From a checkpoint of a small self-supervised image encoder.
Data: trained on seven-segment displays showing three digits, 97500 training examples, 32.0 epochs.
Rows from block 4, named by matrix and row number. Rows with one number belong to one neuron. Each number is 128 + 24 x the weight over its row's rms, rounded and kept within 0 to 255. All counts start at 0. Numbers have three digits each. After the name is the row's rms in percent of the matrix's.
# gate: MLP gate (model.blocks.4.mlp.gate.weight, 576x192), inputs 0-95
# fc1: MLP up (model.blocks.4.mlp.fc1.weight, 576x192), inputs 0-95
# fc2: MLP down (model.blocks.4.mlp.fc2.weight, 192x576, transposed), outputs 0-95
gate.226 134:133168118105122124128112111123137137090114142127138149116071154098106151135113127119133092098147101166135117098151145128143157139090119120144125138086157124094123144091160118123117139134117095135123160134174131108119151114106139123141097119125106140212152085096114136103137097145170142113
gate.227 109:133118133112124148107138182175129124075115107081088159084129087117144115094122103123129149134145158158133127155117141092140103125098153093155125136088120135134159122142130114149096141140127132119180118114178174134069137138130131139135144114118148145159141109097161094107151077131124134134
gate.228 112:097120166081109132132083113120142151154117134145096123142135104138112078107183109140151121126103097134129103142187132105110115172159089138104136085133133139152104111147115165132098115107140108113114111138116129138084117132161157146162120117143144089080141120100112083076115156150063141146
gate.229 131:115181129129137112136178153157108093130089128151146075145127124111104109110128129116150096151132114113111143124144153175105122155073150132115136137114121142106144127159121121135085103098161087120139073137140169170134131132137159114094150137103176175115143131166097167109137132129133121118
gate.230 106:163128136122139132132136117128106142146146137132102139124090166114134138103092119152050122093182112127116122116110137105119126139134117107114147138138138115106124151135086118147144137113183104155098092160151114170139109179091105129125166136161128146139136139089111131098119138173101153141
gate.231 112:120145137106168071204129130125122139131122118100142145148140110093127084134121163169117121092126125122157119124173128157154112141155121133126125085138112116106161131110115127110123109102177151133112132163110149116169099144102107124150137166123146148128140152121128120132134115097104120089
gate.232 099:109182117094087116123148113126100132132123116059132175130146118094123120097117165117126122111175149183128109085107103125098141094156135131141139125131139151083141126145139118165121128094119129152123147131126140129159081128124117112175146110117138135129150132115153114101107128132085110136
gate.233 113:116130098145114162169108157117178076120137168114134112145127116093130140110072142087100122145121137116112132174115133150140127145122157109117113145146125129172132129097153148127111140143143150147142115125090166105081139150123144115151111089117158122110157089123108132101100138074143121116
gate.234 091:119118078122176127102132108115114103133148115147104169110151099116095144131071145098094124153154151147125124127135136099123118133140080073104133136145167106124135101148113162116119155139118137095131106150115149139102115148127130132085098172140124119098126088118171103120171148065108133084
gate.235 124:149169110150157058122122125148144171151125092116115156152091136105130109139125117128160143134121142158139107124144181183162105155120133102152096169139132109110140118121051098179123167101160154131120117151116146137117142103099115144101116135128162140108188125120086122121162119155155134123
fc1.226 122:114096167129090139126128137103124165183145155124142107133139096118137087130111100147123134158105124092158109166137126137122101170157116108113119154128105164126104093171151129137125140121139145134110132112092092156107102160112169136137132138144132131099140154149124105126071148132093106180
fc1.227 112:135124123127074117128140165176153125060091123117119184098137087100141102078133114150117127159180140179142141120114144120139090133097138114149128141081146104146112143143123121126152137156132146115151082128163137084068098127145136137132139100080157107152166135100144128107179129168134138150
fc1.228 112:104061095098112093164108142089142143105130135132156146117167194126082156152185103169131125133135148136117120154116069090136076107141150125168107106107081150129138128148130126133150094119130089137121149157132152087168130102101148145127155101157112142156154170125139117132096111128131141124
fc1.229 117:139115134090132113117096107121133121139142154120110152092109130143119159154133123118168149118155154116126121150158096100140114108123134135128082121118140128114121158098146120126151141146098104131109143118188127118086133133134157106165102091133113107145112132116132111140133114108118110132
fc1.230 115:125144169138113192108089106144119117179129147084108088143113103168129124118092150158141169130194102088129155110115107122129115148145134104100113105099124136145127124164126128090148126132111129127133118149112143105111123106160130120127121122132069109126117150095149172179118128147147117165
fc1.231 111:128139109102149107145160170136076116100111146167149094100140140123142131082144131091136175087123121122162121157160098122149147174097125149158138160150107130094118105118159131093129138138135128121160150082132107188119159138110118099132165138100127135090089112155135123164121098137118103142
fc1.232 096:081115092174120090123121112108144159139086131163093116129076120135135115103151088120099132137149170116137128134131088107117157158128155149106109159141132107138117119134115095145133121173148137107100136136149138105119184109135153189075121130179151088105105117128104144131139128160132126114
fc1.233 112:137125130087147099101142183147117160149136100193102086093121120122152111099153097177117141150109111122115184168127123119132132127122145168159159085165128080083123109123115107094091101123095099144133129115165110089178137148150136163126128162150101142116127144128133120168110146170105151173
fc1.234 088:152118158152122161140087139095126085120150155141133187118105111103112118095148085163098168112142108111128139160157135146135105139137173123173164139125110141161144146126116128112152146107164071152138153055118113129083172095101108154103148117169148133101109113151096112128158113169129109129
fc1.235 124:110125142108111126155139079114077053123158162142131133078181123157113148117090141128141119140111129101090131138102102081078123158148122126117130106138161132125161138136122156106112102156115143137135145116124085084135089123118146130121087117144128161124074088136182137111145151146138140123
fc2.226 119:127137119143136160104106104155136149132128141143099154166128139096131173142138168090095112103158107134114140114131135091172182092118138116127123105162118127131134113132135110113147124098146136112160141141118110101078118145138082147122107116144144144153137131144125105120125136131171130110
fc2.227 101:119149099154168108126151142086108128081136122164141092109170136150128179129127144117154104131122126084125127134148137118117116138072098071160073123159095146093136115180113132152128109189113116149104118112140110108157125118150117093129104151114184152141085156098107141117090152160120121122
fc2.228 121:127112128182078127097094089137145092088078153116125170118122181157101117119136113134116154113090117118137130132141152134120149167095119095143140146136146158144135130132128126123098150135144137109128119166116130132100109159135083078110095178149122113160136101079124090118119151128127139138
fc2.229 112:151149121124094124112129150109112147116108160167122136103114155130080135107105145159119160138114125115093084161123118142096117143150168093125119113129109177157144115112126117143060139157131138139132134123113138130185124148148168110132114109116164152160118081137127120150133148151162172109
fc2.230 118:135086166121129097115115151149136132129147115123169149093140153115109137157125139130168149090085112161112095147113134091135109146136129170107121112117158099173129108126130144159093107174135165198178141133130094131140144124162126137134092148121115098159131123176095127113108120082128081108
fc2.231 114:108127151187174121164113125120130123133168124140114122096158108116149144115105115124114106139128109150135179098142153121120157119102159137113121123090085127128082079117100134142107143139193163150173126150152104086144106125133148166076081151123106101096163127117134089151132168132122110160
fc2.232 111:175164153119102130092124169141135109088110152140114139160180133125095139131130168124164165107139141121101095115138143115123103120111108101103150101127149163152156113108109134134096161144095087162092106096109121120111083145138136124155155146138136136133162130121175107125086142084107142100
fc2.233 105:072127104141080116138135094134133135122130147075152109162136095159106123108120146091136159144156121143136151114178121133118126122141100129115124160085135181138133128106162134156125150177115114110096114177099161122142160095084088134113124112114128135150147125148115142136123120093067137123
fc2.234 088:131123104113154125142134101114141135125140096129140098203112137131172131154156160086157098160136142115149128107129128117160157083130115120118075108091136117137118092144129097129116104103129130124156141161123129112140122152184147117134099166095159139125130131120152161118097175100134186151
fc2.235 134:098130115136143136103147141103121163083125067154117104139092148133088134090137159139141168107112129128155160142154121155164146067135088163137110106091108108162140146085116138160111151145139097052141164153121140123081107163108135108150151185112122136109148104113105120184116136149181134154